{
  "encoder_norm": "batchnorm",
  "encoder_rnn_width": 128,
  "encoder_rnn_residual": false,
  "gradient_centralization": true
}
Rows from block 2 of the text encoder of a small contrastive audio-text model, named by matrix and row number. Rows with one number belong to one neuron. Each number is 50 + 10 x the weight over its row's rms, rounded and kept within 0 to 99. All counts start at 0.
After each neuron's rows are labels from the 100 texts, of 14976, where the neuron reaches its highest value: "tokens" is the input token at the peak. Only what is clearly more common there than usual is listed. The data: synthetic speech, music and everyday sounds put through simulated rooms and audio effects. In brackets: how many of the 100.
# fc1: MLP up (text_encoder.blocks.2.mlp.fc1.weight, 768x256), inputs 128-255
# fc2: MLP down (text_encoder.blocks.2.mlp.fc2.weight, 256x768, transposed), outputs 128-255

fc1.472:44 78 55 42 49 60 42 54 33 46 54 55 48 34 40 55 40 31 50 55 43 49 39 44 41 42 49 55 51 61 55 37 56 55 46 51 44 59 63 50 26 64 54 42 55 58 55 49 56 44 32 45 45 49 38 41 62 51 33 36 49 41 60 56 52 44 60 41 42 37 49 38 54 39 61 50 51 50 48 42 52 42 44 54 67 52 54 50 57 52 66 37 43 41 50 56 14 65 65 55 46 58 49 48 57 47 53 41 65 62 48 51 57 53 46 61 54 72 41 62 50 55 37 68 58 28 53 53
fc2.472:50 47 36 69 43 41 39 42 55 43 55 38 39 54 47 51 54 55 55 43 53 46 45 55 47 58 52 37 45 62 58 55 43 44 59 60 57 41 51 69 53 50 52 50 38 49 33 50 43 66 57 67 67 47 73 36 34 56 63 52 60 55 62 47 39 69 44 50 40 56 68 63 47 36 49 55 34 25 57 53 57 53 48 53 41 41 50 48 49 28 31 40 31 51 64 50 35 38 45 48 67 57 46 55 49 43 45 57 51 49 50 62 64 47 42 44 62 28 53 49 40 48 58 47 36 47 42 57
tokens: "u" (100)

fc1.117:50 36 46 34 51 61 60 49 47 42 53 43 52 50 35 43 52 56 48 63 53 43 61 68 55 32 60 57 57 47 47 43 31 47 41 54 50 58 49 51 74 58 42 41 54 43 52 35 49 49 51 52 44 39 58 43 46 42 42 53 36 57 41 65 61 39 47 57 68 57 37 56 40 48 67 42 36 52 59 57 47 31 34 61 73 45 49 59 40 50 40 41 41 54 55 48 49 38 52 44 49 47 54 51 53 47 53 54 64 61 50 31 60 51 54 45 40 44 50 32 38 22 42 60 28 60 50 52
fc2.117:52 72 38 47 57 41 55 60 51 62 57 48 62 49 43 36 34 51 41 46 53 40 42 54 52 46 42 49 56 44 57 44 52 62 49 61 63 45 40 61 51 53 66 57 40 57 40 60 63 62 52 47 51 57 48 42 45 51 45 53 74 58 54 54 55 47 38 56 43 39 60 34 51 46 34 55 52 43 53 50 59 47 61 59 31 44 49 52 41 54 38 40 38 47 53 50 43 44 42 38 51 41 68 66 53 50 50 53 62 42 77 56 41 55 53 49 71 56 38 56 63 61 43 29 57 44 45 60
tokens: "i" (39); "<end>" (33); "," (19)

fc1.68:38 54 58 36 50 52 54 60 35 51 70 65 44 70 52 61 48 47 56 48 64 43 68 40 40 50 56 50 54 56 53 46 52 52 42 45 53 54 68 53 42 42 43 42 47 39 45 43 59 58 50 56 37 43 68 46 45 47 59 50 31 52 42 42 37 37 51 65 49 38 59 43 49 61 48 67 56 47 62 64 44 42 42 51 63 58 60 47 79 54 56 55 38 45 58 51 50 51 64 62 53 46 54 41 57 61 29 69 42 53 39 71 69 57 32 37 43 43 55 68 58 46 58 68 57 23 51 39
fc2.68:41 63 52 49 42 47 64 66 37 30 52 57 46 61 41 50 49 54 62 42 54 47 59 46 59 63 42 41 28 50 26 48 53 61 48 52 63 39 41 64 47 68 57 60 48 56 47 40 47 55 54 50 67 52 64 54 58 44 48 38 44 37 33 55 29 48 58 62 57 39 55 49 47 65 54 56 57 52 53 51 32 40 61 51 59 51 49 50 81 47 49 48 39 59 43 47 51 58 50 56 66 52 17 47 57 50 37 76 42 60 46 37 54 46 47 52 40 55 54 62 52 64 52 74 53 52 46 31
tokens: "m" (100)

fc1.557:42 63 39 58 49 49 53 56 66 51 66 44 51 37 41 43 45 54 51 54 66 39 52 28 51 48 65 60 45 55 41 54 53 41 51 72 44 64 50 43 58 46 46 62 48 46 41 45 50 45 61 39 56 52 38 55 51 49 34 72 50 54 50 79 47 44 42 58 61 34 50 63 41 43 43 46 61 63 48 61 61 51 41 45 57 24 51 31 39 38 42 48 48 42 47 58 43 41 64 46 73 26 49 34 47 49 55 50 55 45 55 43 57 62 63 52 47 45 48 72 53 32 65 46 63 21 56 58
fc2.557:49 56 55 47 48 55 56 45 65 75 40 60 43 39 34 49 42 39 64 47 50 56 55 56 49 35 40 46 55 50 66 39 31 56 45 41 45 34 43 36 44 58 51 42 58 52 37 57 41 63 48 71 55 48 62 62 45 53 42 37 49 55 45 44 39 56 67 60 49 44 56 51 53 78 48 49 35 71 54 34 62 51 46 59 42 51 33 47 50 46 32 44 58 35 51 32 68 49 45 58 38 43 46 42 53 46 47 34 53 44 47 45 55 61 48 61 45 52 57 42 54 72 53 45 48 59 32 47
tokens: "i" (49); "a" (36)

fc1.587:45 64 63 62 47 61 53 57 16 45 37 27 36 46 68 52 51 58 47 47 44 56 60 50 60 43 41 49 59 47 54 45 52 46 67 44 39 31 41 54 65 72 27 34 70 44 36 47 39 57 54 65 42 50 56 40 54 53 64 44 54 47 38 45 49 45 53 65 44 68 50 31 45 49 65 69 51 47 58 57 42 56 63 55 46 47 64 53 56 66 51 38 56 62 33 50 55 20 40 42 39 54 45 72 35 48 41 61 47 62 38 39 65 42 36 54 38 37 64 52 58 51 42 61 49 50 61 38
fc2.587:38 47 42 35 54 52 34 57 64 50 53 47 39 50 42 47 59 51 65 35 51 38 44 62 43 30 50 53 63 55 59 45 51 38 54 55 44 61 52 49 35 35 43 51 41 46 51 67 48 45 38 49 51 41 34 48 39 53 40 46 63 60 51 55 40 62 29 67 51 40 52 33 47 66 52 43 44 64 55 46 62 47 41 63 58 35 47 68 46 38 62 67 53 30 59 60 43 48 52 62 61 63 79 59 52 56 43 57 33 49 44 53 45 66 64 50 50 65 40 44 69 40 47 37 53 46 61 61
tokens: "i" (63); "a" (37)

fc1.683:42 38 59 41 53 60 53 47 61 27 54 29 54 48 47 51 51 43 34 67 62 42 48 58 53 56 40 38 68 37 50 58 54 54 50 46 34 52 37 33 41 32 52 36 42 37 46 41 37 41 43 53 39 69 54 38 49 47 48 56 40 52 44 46 37 62 58 58 52 35 60 53 62 69 63 63 41 57 23 44 57 60 40 54 86 53 50 40 48 42 55 47 49 53 58 55 72 47 48 37 59 52 52 59 49 56 51 73 65 62 47 44 48 69 42 43 60 49 46 50 59 51 31 57 59 60 55 54
fc2.683:56 45 49 56 47 50 56 49 32 74 53 66 38 54 55 50 48 44 61 31 39 63 45 43 46 59 58 61 27 62 46 51 38 56 46 46 54 57 54 73 58 68 39 50 52 47 42 51 59 58 52 42 47 32 48 48 52 66 47 45 63 54 61 63 77 28 48 50 42 58 45 45 57 41 39 33 56 45 60 40 50 42 60 56 26 62 44 46 53 53 45 43 48 56 42 45 26 29 43 58 49 40 39 50 54 46 60 53 53 36 57 49 45 33 45 51 52 56 57 49 51 38 65 44 44 60 56 42
tokens: "o" (73); "i" (11)

fc1.270:38 60 49 40 60 61 54 43 43 58 57 48 58 54 17 55 37 44 55 51 62 57 59 40 49 46 37 53 54 55 49 29 46 52 61 64 55 53 45 52 70 50 44 50 57 58 58 45 58 49 37 69 44 45 50 50 39 43 54 60 39 38 50 60 43 31 42 49 34 67 45 46 46 45 50 60 51 51 64 49 57 48 46 58 35 48 46 50 52 57 55 53 46 51 48 46 57 51 41 49 52 46 35 42 62 28 40 37 34 49 55 66 62 53 46 56 40 54 63 57 51 53 66 61 46 41 64 39
fc2.270:59 40 43 56 25 28 47 63 57 45 59 52 46 66 82 51 42 66 54 59 41 35 47 52 49 46 54 53 35 65 67 51 60 52 43 44 51 46 50 61 34 55 59 51 54 50 47 55 41 39 60 49 75 35 57 56 56 47 52 50 44 41 38 52 54 63 61 41 56 62 54 45 47 67 43 51 43 49 39 36 47 62 42 51 54 60 54 38 42 46 48 32 58 58 59 55 54 56 52 45 48 58 50 52 42 57 50 50 39 45 49 53 61 43 55 43 69 45 46 58 61 38 49 53 69 53 32 55
tokens: "i" (62); "n" (34)

fc1.412:50 67 59 52 46 55 57 54 32 50 69 48 38 54 43 55 52 47 38 61 56 46 68 46 60 48 58 52 43 54 40 49 48 62 49 58 40 50 66 50 54 63 61 33 60 35 53 45 59 53 45 47 53 57 55 54 53 45 63 50 38 32 43 39 34 46 45 54 49 48 74 34 61 49 36 57 48 60 40 57 35 30 36 60 77 50 55 56 58 43 46 54 51 60 32 57 43 51 49 67 57 49 36 52 78 45 48 75 61 68 30 58 46 42 42 46 45 58 48 43 52 64 51 54 44 29 52 35
fc2.412:44 60 48 41 33 47 59 46 59 48 51 34 53 50 52 31 53 45 61 22 59 63 60 53 57 56 41 61 49 47 45 43 55 50 55 71 50 37 47 48 62 63 51 64 62 46 46 38 41 31 42 59 57 55 55 56 59 54 38 52 42 56 39 58 48 61 45 46 49 40 49 48 43 64 42 65 47 53 70 46 42 50 68 56 49 43 38 42 63 37 49 42 41 46 49 44 40 68 44 44 51 25 31 36 36 56 47 77 39 53 47 48 51 46 47 37 71 35 60 61 46 62 68 55 57 59 56 51
tokens: "m" (100)

fc1.739:56 61 52 48 49 55 52 59 53 52 48 44 62 61 37 56 57 32 44 72 51 41 74 40 52 63 22 67 43 49 45 52 54 61 50 51 43 45 59 55 43 66 46 25 56 45 47 51 36 73 34 53 60 36 40 70 51 68 54 52 64 54 28 38 60 54 54 35 50 49 62 48 61 59 57 46 46 68 54 40 33 52 44 39 43 42 45 34 64 48 45 51 56 50 51 51 49 70 34 57 49 31 40 46 58 56 40 56 41 49 48 45 48 63 49 69 45 32 64 43 46 57 66 68 51 43 45 55
fc2.739:52 70 55 50 46 48 53 60 59 51 53 53 46 44 49 50 49 53 52 59 40 40 34 49 51 54 60 52 50 34 51 38 42 63 44 49 56 66 54 40 28 52 32 34 39 56 36 47 44 40 37 41 57 56 55 71 57 67 46 48 34 62 62 54 43 52 57 68 52 53 38 20 49 54 56 56 49 42 49 49 57 54 46 54 44 41 60 62 40 56 45 50 51 40 34 48 45 51 64 41 54 57 51 62 59 56 51 61 36 48 52 26 44 34 53 24 54 64 39 47 55 60 74 49 47 49 43 36
tokens: "m" (100)

fc1.341:43 48 64 34 62 42 49 68 55 52 52 49 57 39 58 65 59 59 51 44 48 49 50 48 74 60 29 47 41 59 55 41 47 46 54 44 70 54 34 66 46 39 46 53 67 45 50 47 60 50 64 45 65 59 54 42 28 46 38 42 50 50 55 42 55 54 44 48 58 55 61 58 35 61 17 54 52 27 53 54 39 39 58 64 51 67 36 49 53 51 34 58 55 46 45 49 49 26 39 36 47 56 59 51 46 44 60 34 54 52 36 53 57 41 50 38 60 49 57 45 53 44 34 43 39 66 60 53
fc2.341:52 50 69 43 57 57 63 49 50 41 53 46 43 63 47 55 52 46 39 46 42 50 54 54 40 44 57 49 44 51 49 55 44 68 54 39 43 44 39 44 32 44 57 51 41 65 62 55 51 59 44 48 63 44 48 41 46 53 46 60 53 39 48 46 66 50 62 49 69 57 57 42 68 80 45 37 50 53 43 50 76 35 36 47 55 48 30 55 44 44 69 40 39 53 58 47 51 50 71 51 47 54 53 46 64 71 46 42 50 52 61 47 46 50 51 53 35 54 37 61 49 52 46 51 46 53 65 62
tokens: " " (95)

fc1.687:49 56 44 40 59 53 57 47 40 55 53 61 52 41 34 50 54 61 63 49 33 38 54 48 64 61 49 52 70 42 51 60 60 31 48 46 37 46 46 54 45 73 55 66 55 57 39 52 44 43 40 49 44 56 46 35 55 67 58 45 52 53 44 55 51 43 57 55 59 62 56 45 44 56 60 58 53 55 53 33 40 49 61 63 40 50 50 34 44 44 47 43 49 38 45 56 32 62 52 73 56 60 30 38 79 44 49 55 64 58 35 41 35 46 67 50 40 74 49 53 46 28 59 60 35 44 48 55
fc2.687:41 50 45 55 37 40 42 50 46 52 52 38 45 54 66 44 55 39 44 60 55 63 50 12 36 47 50 51 47 45 41 41 49 46 48 54 72 39 49 46 57 44 64 52 34 56 66 55 79 65 61 68 41 52 54 66 48 46 56 52 37 55 58 45 55 46 60 48 38 49 38 35 45 47 26 53 59 43 58 56 52 44 38 54 42 55 42 56 69 44 44 55 43 52 67 31 52 60 56 47 46 42 77 59 39 59 49 60 30 34 32 43 59 59 51 48 60 38 42 56 46 48 44 37 38 67 58 39
tokens: " " (68); "s" (13)

fc1.98:44 62 65 47 48 50 59 55 56 38 35 43 44 53 37 71 72 13 41 28 55 48 55 58 74 62 41 37 36 50 54 39 52 50 58 57 63 50 41 73 46 61 54 63 45 70 67 49 52 58 42 58 34 66 59 47 54 56 25 44 49 50 50 55 64 66 42 52 27 46 46 42 51 35 34 41 48 52 33 42 45 46 56 51 45 35 67 44 43 38 50 49 46 23 64 61 40 45 28 47 56 47 47 47 57 43 54 41 54 35 44 60 48 47 57 53 49 34 43 44 49 53 55 61 46 58 47 65
fc2.98:50 30 47 36 59 54 56 51 52 74 61 44 45 56 42 40 46 58 27 56 52 45 66 67 41 59 40 43 43 41 44 46 37 60 43 46 48 57 42 60 61 33 59 44 38 44 66 48 56 41 54 48 67 55 54 41 43 51 49 37 48 34 39 39 45 23 67 53 60 51 43 65 41 44 48 55 43 50 40 71 64 71 62 72 70 59 38 51 55 52 64 50 46 50 39 48 36 49 50 40 35 55 39 46 46 31 55 56 55 54 51 49 50 42 32 72 34 36 50 64 42 65 42 50 35 46 49 37
tokens: "u" (100)

fc1.10:33 49 86 44 51 40 43 63 52 57 51 50 45 33 47 52 62 64 52 40 47 65 49 41 48 52 44 48 46 54 54 54 52 52 45 49 39 71 30 55 36 57 56 62 43 51 75 61 54 40 37 62 50 35 70 63 45 39 39 47 40 53 66 48 37 61 43 55 39 39 57 33 63 50 50 52 45 51 57 49 53 51 55 40 56 50 51 54 62 56 60 70 46 59 50 39 55 54 45 48 54 49 57 48 53 52 57 63 53 43 49 51 52 51 48 51 34 50 35 52 52 64 34 66 61 31 54 44
fc2.10:53 45 53 40 47 45 62 48 42 46 43 37 37 48 36 46 66 48 58 17 38 55 63 78 59 51 42 51 51 59 41 52 50 42 56 53 63 53 50 39 53 66 51 48 42 38 39 33 49 47 67 47 46 53 41 40 48 45 38 52 44 46 45 54 32 45 71 62 55 39 61 68 63 54 54 53 36 47 42 49 37 56 50 62 60 49 48 57 61 47 48 32 41 40 50 62 40 61 47 60 51 58 29 42 65 48 29 75 47 42 41 41 62 54 52 39 32 52 64 77 52 67 62 73 51 40 40 36
tokens: "m" (100)

fc1.161:29 45 55 54 63 24 73 59 49 53 63 48 57 18 57 60 55 43 63 33 51 47 55 26 48 46 43 49 46 63 43 55 42 52 58 71 58 48 50 46 61 40 58 45 63 44 46 73 45 45 57 46 51 56 46 49 30 53 47 53 68 59 30 44 38 58 68 54 44 46 43 44 40 67 33 47 60 67 70 49 63 60 56 44 57 31 39 41 53 66 38 44 58 49 49 62 47 41 42 52 60 59 69 60 37 50 45 60 54 48 56 50 58 42 49 36 56 51 51 56 51 52 55 44 53 49 56 56
fc2.161:44 54 46 58 41 46 50 52 61 41 54 66 43 44 42 58 48 59 42 63 40 49 43 63 33 39 57 55 24 42 40 49 34 42 37 44 59 56 54 49 47 77 47 51 46 40 39 37 41 47 43 40 39 50 43 47 66 36 52 40 44 43 60 53 69 31 60 55 57 47 70 50 48 48 82 17 43 23 35 48 49 48 58 47 60 77 52 49 60 47 47 53 56 59 63 54 56 45 42 53 60 45 34 69 34 70 54 50 55 54 57 55 43 45 53 68 34 53 50 47 56 47 55 36 47 57 49 46
tokens: "u" (38); "h" (34); "a" (22)

fc1.156:62 49 30 51 63 28 57 67 40 58 79 63 45 46 41 61 46 48 44 61 45 46 55 43 56 45 52 48 62 58 61 45 52 48 36 46 50 64 49 45 48 63 48 47 42 76 52 54 61 62 47 47 51 41 57 52 47 66 50 50 41 44 51 59 51 22 59 43 44 37 56 49 46 41 70 48 64 44 45 54 34 60 49 49 76 38 60 21 53 34 38 49 33 62 58 46 46 41 45 50 55 62 45 46 46 47 61 59 37 55 38 55 51 51 46 46 57 59 35 41 39 45 64 48 50 52 56 59
fc2.156:55 51 44 52 50 68 37 34 46 30 36 47 59 49 51 49 52 63 62 49 61 51 39 53 56 38 55 53 37 52 46 40 58 46 49 57 48 55 34 54 58 46 36 53 48 53 48 48 55 23 61 56 56 56 49 53 59 52 51 41 36 49 41 49 34 70 56 69 54 65 51 57 53 55 46 58 45 40 55 56 32 58 48 50 47 41 55 60 40 54 52 52 38 52 44 34 40 64 46 42 53 41 58 39 54 41 38 50 48 33 48 50 62 45 56 63 51 59 58 57 31 60 55 64 40 47 54 57
tokens: "m" (100)

fc1.758:42 49 58 44 36 53 68 45 48 49 78 46 57 52 33 34 49 45 33 68 54 27 57 37 56 59 48 55 42 32 66 42 52 41 22 49 54 50 53 50 75 57 54 56 42 56 48 44 21 43 44 45 45 65 63 56 38 55 48 67 40 40 51 59 56 48 48 44 50 28 49 59 53 47 50 45 57 40 41 63 35 32 43 64 63 46 46 55 37 48 39 69 48 50 55 44 37 69 42 68 50 44 60 48 56 54 42 49 50 55 46 41 45 46 39 66 52 63 61 56 47 74 41 39 51 36 60 54
fc2.758:69 49 49 50 43 38 37 57 26 44 48 55 61 70 47 65 58 52 58 41 37 50 62 44 48 50 48 42 51 49 33 44 39 45 42 56 62 52 40 51 54 53 57 56 57 44 39 57 64 57 47 27 47 66 52 58 59 32 36 49 52 46 62 51 53 53 43 57 71 45 63 41 33 43 52 38 39 53 53 35 50 43 66 37 36 53 43 43 59 49 60 46 42 46 30 45 63 54 55 42 58 46 47 51 52 48 57 48 61 54 39 55 47 39 32 41 35 62 60 47 57 55 49 46 46 43 48 34
tokens: "u" (58)

fc1.58:35 54 53 49 74 69 28 61 29 34 48 55 35 42 49 65 56 60 54 51 48 40 47 40 30 55 39 55 48 57 49 42 53 43 45 47 54 40 59 50 44 37 33 61 38 53 70 47 53 34 52 65 40 50 52 49 49 52 41 47 48 50 41 61 38 50 54 45 51 51 63 36 57 62 73 73 62 45 52 39 49 39 38 51 53 62 46 51 60 51 57 40 52 66 48 59 48 30 49 55 44 60 58 47 68 42 76 53 44 46 42 57 55 34 53 43 55 49 48 57 53 49 53 61 39 48 52 48
fc2.58:49 42 44 39 53 55 32 44 54 68 60 52 55 49 34 54 35 51 34 59 37 50 47 51 52 51 46 38 50 47 58 56 54 50 45 42 51 46 53 60 33 69 46 46 56 50 52 50 51 76 51 36 59 65 53 39 44 52 48 52 46 49 51 64 50 60 47 58 54 48 52 54 64 32 36 29 38 44 52 52 27 65 66 52 37 40 52 58 46 50 56 48 44 40 48 35 55 51 60 53 57 48 57 69 54 69 47 45 53 60 53 55 37 52 47 56 53 47 54 52 49 44 52 29 72 38 37 58
tokens: "o" (100)

fc1.50:33 43 41 73 56 59 58 60 50 37 64 49 53 47 58 45 40 52 60 61 48 41 45 46 43 50 74 43 67 53 56 50 58 51 50 50 48 50 47 61 58 45 44 57 48 83 53 42 42 39 47 31 55 49 50 38 38 53 31 36 49 38 59 65 32 46 48 38 55 50 53 43 55 46 53 43 43 50 61 60 41 40 51 60 48 52 46 29 47 59 52 59 50 49 50 44 31 29 50 38 50 69 46 51 56 58 65 53 45 44 26 52 49 34 39 60 59 50 30 58 66 55 73 57 47 45 54 59
fc2.50:31 49 52 51 32 65 56 38 47 47 55 37 57 68 57 57 48 24 47 55 41 46 47 43 62 67 32 56 43 47 61 55 53 41 49 54 57 33 34 74 53 59 38 36 58 51 38 54 58 53 60 54 41 64 28 52 49 67 54 54 60 36 46 57 55 47 61 62 48 59 46 36 37 35 64 33 61 70 49 63 39 63 39 56 35 52 56 53 51 42 77 56 56 44 56 61 44 50 64 69 57 50 50 47 53 48 38 49 38 42 57 38 55 44 49 32 43 43 46 57 64 42 45 55 46 58 50 59
tokens: " " (54); "r" (32)

fc1.237:59 56 40 46 55 45 36 52 53 50 60 61 67 44 33 37 57 44 43 30 55 46 48 56 61 49 57 52 53 57 66 51 55 49 55 51 37 50 30 58 58 46 47 68 43 50 56 51 45 48 68 42 57 39 40 40 44 66 41 49 31 35 55 35 52 53 51 47 53 51 65 54 50 46 57 49 49 45 63 39 35 49 40 50 42 40 42 42 36 54 38 42 59 61 56 44 61 50 47 44 48 37 51 39 34 56 52 62 30 47 64 64 72 43 54 68 50 48 43 48 50 74 68 50 44 43 54 55
fc2.237:60 38 56 64 70 54 42 55 41 53 36 59 56 68 35 52 48 50 31 52 65 51 57 44 45 60 69 38 50 51 54 34 57 58 59 38 45 55 55 70 37 58 36 58 45 54 77 46 50 55 50 66 36 42 77 62 52 58 44 55 58 40 49 45 50 49 37 66 61 38 67 38 73 53 47 59 53 43 55 46 43 38 39 52 50 46 41 31 63 43 41 45 50 65 38 34 33 28 51 33 62 35 61 45 40 49 54 53 47 74 58 66 67 64 59 45 30 35 33 48 50 39 56 62 54 35 57 60
tokens: "u" (100)

fc1.328:63 61 57 48 51 56 58 57 72 41 41 38 18 48 48 64 65 47 55 49 50 49 49 51 48 58 29 59 50 66 40 36 72 51 49 51 55 41 58 40 37 46 52 47 45 66 23 49 35 52 54 45 54 44 57 58 44 53 50 63 33 43 47 67 48 42 37 55 64 43 41 50 56 47 51 44 38 57 64 59 66 49 57 60 46 52 55 40 67 36 62 35 60 32 37 46 33 36 43 21 53 40 53 53 36 54 44 48 41 74 34 41 50 54 39 59 39 37 57 50 41 57 55 55 48 60 44 38
fc2.328:47 54 30 49 40 52 67 48 33 38 52 47 53 57 80 53 42 43 40 44 44 31 62 56 36 53 43 53 47 34 69 47 49 33 50 36 53 61 41 50 56 65 58 55 57 50 46 67 53 71 44 61 52 44 44 55 48 60 53 53 54 52 46 51 59 42 38 33 51 30 48 51 48 61 72 52 41 18 51 48 65 55 55 46 62 48 62 44 52 65 60 57 45 47 58 42 52 58 56 48 32 41 44 43 60 61 50 51 42 50 50 44 47 50 71 43 41 66 40 54 50 56 38 56 55 36 56 47
tokens: "u" (40); "<end>" (37); "m" (9)

fc1.392:51 60 32 54 60 57 63 63 49 45 53 53 54 44 44 51 42 61 48 62 36 47 52 57 60 46 35 57 45 47 53 43 47 31 54 29 58 40 68 60 68 65 53 49 34 46 50 85 41 52 38 24 51 53 43 55 57 35 49 55 49 49 53 62 51 56 44 32 60 29 59 50 25 61 42 57 55 29 57 46 57 68 55 55 55 35 59 50 55 26 57 45 36 43 60 70 54 65 51 45 45 73 35 47 53 65 56 67 58 45 58 65 50 37 48 60 50 43 53 28 47 41 42 54 64 58 47 49
fc2.392:62 57 64 48 51 62 32 35 41 57 50 45 43 54 34 37 69 48 66 43 54 56 57 58 55 65 63 42 51 47 46 48 51 49 45 46 30 56 49 30 43 53 42 30 62 54 55 44 61 64 57 62 45 54 62 51 39 56 43 50 44 53 52 42 47 67 54 77 46 42 45 60 69 46 49 51 41 46 39 50 65 44 46 43 43 70 50 50 44 58 39 78 52 48 38 47 39 43 55 47 54 39 57 73 57 31 41 48 46 50 56 43 66 49 41 55 52 45 35 69 40 66 63 49 36 43 32 34
tokens: "o" (56); "<end>" (24)

fc1.622:44 47 64 47 42 46 62 36 57 61 55 39 45 54 56 37 51 59 54 38 59 62 57 52 43 47 54 56 37 39 51 51 54 54 47 38 50 52 42 48 65 61 55 61 45 60 63 44 48 52 47 59 46 52 67 28 49 41 48 25 57 43 45 44 41 54 38 53 54 53 52 53 50 45 34 65 56 55 43 36 42 58 67 50 51 41 49 60 45 39 40 38 46 50 57 42 35 54 61 38 51 45 58 27 53 47 47 50 59 58 52 56 54 38 69 42 47 53 53 44 33 49 49 49 55 43 42 52
fc2.622:59 36 36 39 45 49 61 60 47 39 48 45 70 40 45 54 59 62 58 44 52 43 73 48 74 59 67 38 49 59 58 48 48 49 50 55 46 66 60 46 67 65 50 45 49 57 64 47 42 45 51 49 62 47 48 40 39 64 42 56 45 48 50 48 49 50 26 62 46 47 44 58 46 57 61 43 40 50 52 39 52 53 48 66 45 53 43 44 49 42 41 51 38 65 51 71 45 70 55 49 49 54 39 58 51 25 54 66 38 49 50 65 42 60 47 49 42 38 54 64 53 77 48 69 51 63 51 53
tokens: "o" (100)

fc1.281:33 42 46 48 42 49 78 65 46 55 24 52 39 35 51 71 50 48 40 53 38 37 50 38 57 48 43 46 54 60 46 59 49 31 32 54 59 46 62 38 54 57 46 46 70 39 36 58 51 72 46 36 54 60 55 45 55 35 49 51 54 63 54 46 47 53 55 42 54 49 36 63 55 64 58 50 49 39 58 66 49 54 46 50 54 61 48 33 55 53 50 70 59 30 39 51 43 47 65 55 42 68 45 56 36 42 53 69 51 36 54 59 36 44 30 50 59 52 53 20 42 28 49 55 49 48 45 47
fc2.281:48 66 40 63 41 58 44 51 54 45 38 53 53 44 45 47 47 68 47 66 56 56 41 61 59 50 64 38 52 41 32 41 34 51 50 50 49 54 40 60 51 38 41 60 46 62 68 45 38 54 55 60 36 51 41 47 50 43 54 65 67 53 50 50 77 50 56 42 50 59 59 53 44 55 51 42 57 39 38 44 61 53 45 59 19 53 45 66 49 45 49 45 52 51 72 66 52 56 40 51 52 43 52 48 64 54 71 41 39 60 60 46 69 52 56 58 56 44 35 64 36 53 55 56 62 48 56 64
tokens: "i" (100)

fc1.652:23 55 70 45 52 41 41 65 46 55 49 45 51 19 43 43 48 46 28 43 60 40 64 47 55 54 50 47 51 57 50 53 58 38 38 54 48 40 60 50 58 56 42 45 65 52 56 58 46 48 24 51 39 40 57 48 68 66 44 42 60 51 50 51 39 55 49 44 67 52 53 45 61 51 56 33 59 50 47 42 43 39 47 48 49 38 54 45 56 54 56 58 61 48 56 46 48 44 59 34 43 62 52 67 51 26 65 51 56 37 65 50 45 58 62 50 50 56 44 49 52 80 46 51 61 55 46 34
fc2.652:54 54 28 55 33 48 49 49 47 40 58 44 53 57 45 40 57 46 58 44 38 53 38 29 54 63 61 39 56 43 59 31 45 30 37 39 60 59 53 30 61 65 41 42 54 60 51 39 47 52 52 43 47 52 45 25 47 55 71 69 55 62 54 47 49 51 63 53 44 45 50 55 47 40 58 64 50 61 37 46 63 49 58 47 37 45 46 39 47 70 60 42 58 48 47 68 43 52 65 63 43 67 65 53 47 59 52 23 29 46 61 60 58 42 40 54 57 47 54 51 53 43 43 49 67 28 48 43
tokens: "u" (40); "<end>" (38)

fc1.293:53 57 30 51 38 52 57 51 57 65 43 40 18 55 54 41 52 47 57 42 48 58 53 54 67 61 40 53 49 50 47 61 35 65 46 31 57 55 64 20 42 51 61 52 56 41 58 49 55 57 57 84 57 29 41 52 49 55 53 54 51 46 64 43 60 50 43 43 46 62 49 51 45 66 53 38 48 40 62 57 47 54 48 48 52 57 39 57 47 63 42 39 41 51 52 63 69 52 46 74 31 57 62 53 49 58 49 36 47 44 52 66 62 58 49 49 42 53 42 58 57 36 52 42 59 50 67 66
fc2.293:39 49 53 60 49 41 52 52 45 43 50 67 67 42 40 39 60 56 42 66 56 58 44 63 55 55 50 49 46 39 38 45 36 38 47 51 42 46 48 49 42 44 39 28 49 59 47 41 45 42 44 42 47 49 42 72 40 29 50 39 47 54 52 56 40 67 57 44 63 48 61 67 68 42 50 30 61 57 46 64 57 44 60 56 33 60 70 43 47 26 62 56 53 38 40 54 53 49 50 41 51 64 63 55 50 34 72 49 45 55 63 34 43 41 38 44 48 45 51 61 51 76 67 57 49 55 49 62
tokens: "i" (73); "n" (24)